config.yaml
conditioning: "class"
cond_dim: 192
targets: ["angle"]
head_dim: 64
moe: "expert_choice"
num_experts: 32
patch_size: [4, 4]
positions: "conv"
eps: 1e-08
epochs: 15.0
weight_decay: 0.0
Rows from block 4 of a small class-conditioned image flow-matching model, named by matrix and row number. Rows with one number within an expert belong to one neuron, the router's apart. Each number is 128 + 32 x the weight over its row's rms, rounded and kept within 0 to 255. All counts start at 0. Numbers have three digits each.
Before each expert's rows are labels from the 100 images, of 14848 (inputs lightly noised), where the router gives the expert most weight on average: "top examples" is what is common among them. Only what is clearly more common there than usual is listed. The data: gratings and oriented noise at many angles and scales. In brackets: how many of the 100, against the usual share in percent.
# router: router (model.blocks.4.mlp.router.weight, 32x160), inputs 80-119
# up: expert up (model.blocks.4.mlp.up, 32x160x160), inputs 80-119
# down: expert down (model.blocks.4.mlp.down, 32x160x160, transposed), outputs 80-119

# expert 16
top examples: coloured (100 vs 49.8); square grating (47 vs 16.6); scale: fine (47 vs 20.1); stripes at 90 degrees (33 vs 8.4)
router.16:100203125138137114147187068070108069132093123155094084116144101144063132114142131127177092164149114117110089144092102113
up.4:140148094114097139125138146099099118086114128197097186105027133123133124164107061141089076107045162114165149116154165146
down.4:159086122157123125139139135125085172102150105203111168082157071140129129129166143132103141120121105120112101072117082146

# expert 11
top examples: very fine (78 vs 19.6); stripes at 0 degrees (62 vs 8.5); dashes (57 vs 16.9)
router.11:170089121092111128118138137134137183136187109154098053118092138111104226123194148146162174121131147148149068115116092168
up.4:132061111157146138101152170093177104172133110137151179054114116108110106163127108120072097151132124130163042150123165121
down.4:073114132156093153172145139089070055127112115182165107115133112132104101135162132089100139087079141147164086154142154144

# expert 6
top examples: very fine (76 vs 19.6); stripes at 30 degrees (51 vs 8); stripes at 15 degrees (43 vs 8.1)
router.6:172076149181144129159128136129105126107166144111148123115104114148129206165139128116124193026114139130153137109166153181
up.12:187079141156167128175088138119083141152124197088094152182125152095106120132139179081095148105151213100128105119096166113
down.12:098094115116114118129138153157185168161175118120081122140147172131151108110074158110157114125122183107104155185144187159

# expert 18
top examples: sawtooth grating (86 vs 16.5); very fine (50 vs 19.6); stripes at 75 degrees (49 vs 8.5)
router.18:158126077153083130130084152126095135081206123140164117087150130116157099104096100143170120062082093163139198095141143100
up.12:155191129102147104101136131178122156108121101069102055178174118158146098078108112135129169152129014094107119064154106094
down.12:179133121097184088095125106112228149107128140086096137109178101159138052082137131145125193106204187120141138080154100157

# expert 0
top examples: coloured (100 vs 49.8); dashes (64 vs 16.9)
router.0:084115147135157109154156136144184143087091120038107097182122119138168100146072120132114083142159134110104169085186123129
up.0:064147161131141148130185149136126177150165161113151092146093095135108125170115072098118083132200151123102146174154102112
down.0:126195092107156117147091186131191137141110135107108096220154134117135148118161111098199151171107131224116149121142137164

# expert 14
top examples: coloured (100 vs 49.8); stripes at 150 degrees (38 vs 8.5); kind: square grating (38 vs 16.6); stripes at 165 degrees (29 vs 8.3)
router.14:129135143170129092143129097173121082067139106066102031180131097157102163122092111161134106146180167091077144109165116144
up.8:133158157175134124102111133197134109135189142099147148105113151140101148148125157147124123134140125131121085143124143129
down.8:167092140188091147154124108142133112099108128052081118212117056117147105145151132108153126137103115151117078158100160133

# expert 10
top examples: coloured (100 vs 49.8); dashes (60 vs 16.9); stripes at 0 degrees (27 vs 8.5)
router.10:159168182074115134129163158061070115166107133211126181078124090123046154146166102120105124152130182103122138178079151122
up.8:102139114160127123109170166112150135132107144073097079161143101089119085158136094146132142163092109128132101167115077110
down.8:156148126116141149191123134087136146100098148078114153166161108025130137136126130147168160150104109134134121133100140167

# expert 21
top examples: coloured (100 vs 49.8); dashes (65 vs 16.9)
router.21:121163119137116076122109127149085104132120127107122091175110135182057105110149146133134087182152144113113161128155115136
up.8:148098098110080161098196067117155147131116117098157134139133164157094176136188120177130126113115171133148048148124177138
down.8:131072102165191152134114144130073103101128093126065108129074085132130119168104097090140061165131112120123119122151099161

# expert 2
top examples: coloured (100 vs 49.8); very fine (70 vs 19.6); stripes at 90 degrees (45 vs 8.4); kind: sawtooth grating (43 vs 16.5)
router.2:116094206072125136128155063096164095174127120176158070076195074139163155113128117124109099094172127114115090143121122125
up.0:101087170058130130130094192092099079180103111149123153115109121119131123102130074150137125151100125083115168109062168129
down.0:108118172165109131141106172097107101102096114192184160136116087137073142116147132151119086175099069175173164087152121137

# expert 7
top examples: sawtooth grating (73 vs 16.5); very fine (68 vs 19.6); stripes at 120 degrees (35 vs 8)
router.7:116127115080126132098103116104104083149152124195106124166172112107129127110129091152103153125101102088180129070105127106
up.0:102106104137131120118162093175106133150145201111057098106159082106098095121101152132138125142148193083093141146138117130
down.0:160117117111125125161091127113160175146159172045134103053108160125170114145071092149097154126131101075114098095110197070

# expert 12
top examples: coloured (100 vs 49.8); very fine (55 vs 19.6); stripes at 0 degrees (36 vs 8.5); angle: stripes at 15 degrees (35 vs 8.1)
router.12:144112181133125127136181126093161172160087137149157090130117118148172169144187140128103137101125135104125161132128121147
up.8:184083076176121121119153096149132086135134111106085103126132134057151155083191116113181104156180085125123092078092107169
down.8:076089103110168155095124147129108124082078161083193158098098099036142138165133186150133126141089152108166105104154108136

# expert 1
top examples: very fine (55 vs 19.6); square grating (46 vs 16.6); stripes at 45 degrees (37 vs 8.6)
router.1:106096116101151137102166090133180143171099142137138138175138108106158175127186124112110116179144159146145066121142064147
up.0:122104128132061139079103097163121138165154173110182120162147150189170170170160170092156086172150109096186184143142131132
down.0:145155146189134134106062185117102136094156048150197118175122117132080180131152156134099133091146127194137139109078091124

# expert 5
top examples: dashes (55 vs 16.9); fine (53 vs 20.1); square grating (43 vs 16.6)
router.5:145147131093084121128116084149152130180144137049184140112199118128145153124156127119141144139122157199158030080152109126
up.8:096142093123107121091153166148153081075145158155123157139139159136145117132163103127143124154125147119139101127146130150
down.8:154118116099100136190126111124120095094078119082108109098144125160091120117105190122169128100094079144122176144136120149

# expert 17
top examples: coloured (100 vs 49.8); very fine (78 vs 19.6); stripes at 90 degrees (44 vs 8.4)
router.17:112113133142142122130177086074139113087154114067088103201136162122083125109146105137125099182087171121117101103113100130
up.12:108171191101039139090085138092139140120114095178160121085094143120117123125132085093140121125130102092120109080108123116
down.12:129086229121154136091091113074125118095158135240198083112096159111156119122146130151123152131122083104136106148160058161

# expert 27
top examples: sine grating (98 vs 16.6); medium (59 vs 20)
router.27:168142131159121147051097170143098174132144137145150211050116109149120081151116167121124131119090062180129159151145130116
up.8:177170152103152102102134139128097083199123138212077160059146112120073098142118156127145133175106136185162112148097131160
down.8:105111121161159116159091089139150075104132142155028059078102146122155127144099121142086139082079149137152125146106174114

# expert 23
top examples: noisy (100 vs 29.7); coloured (100 vs 49.8); very fine (45 vs 19.6); square grating (44 vs 16.6)
router.23:063140171110151144037130133103112133140126131099123125128146213152155128128178138093160069085185119112114166182113107117
up.12:127180119127185109128075124061077105138119143133166124113124148178201128135095120165127083203142131129112120106130121149
down.12:150118152126182136098138093103133131143088092113116145146131116094085037074082161115119105100128170159142165134112123121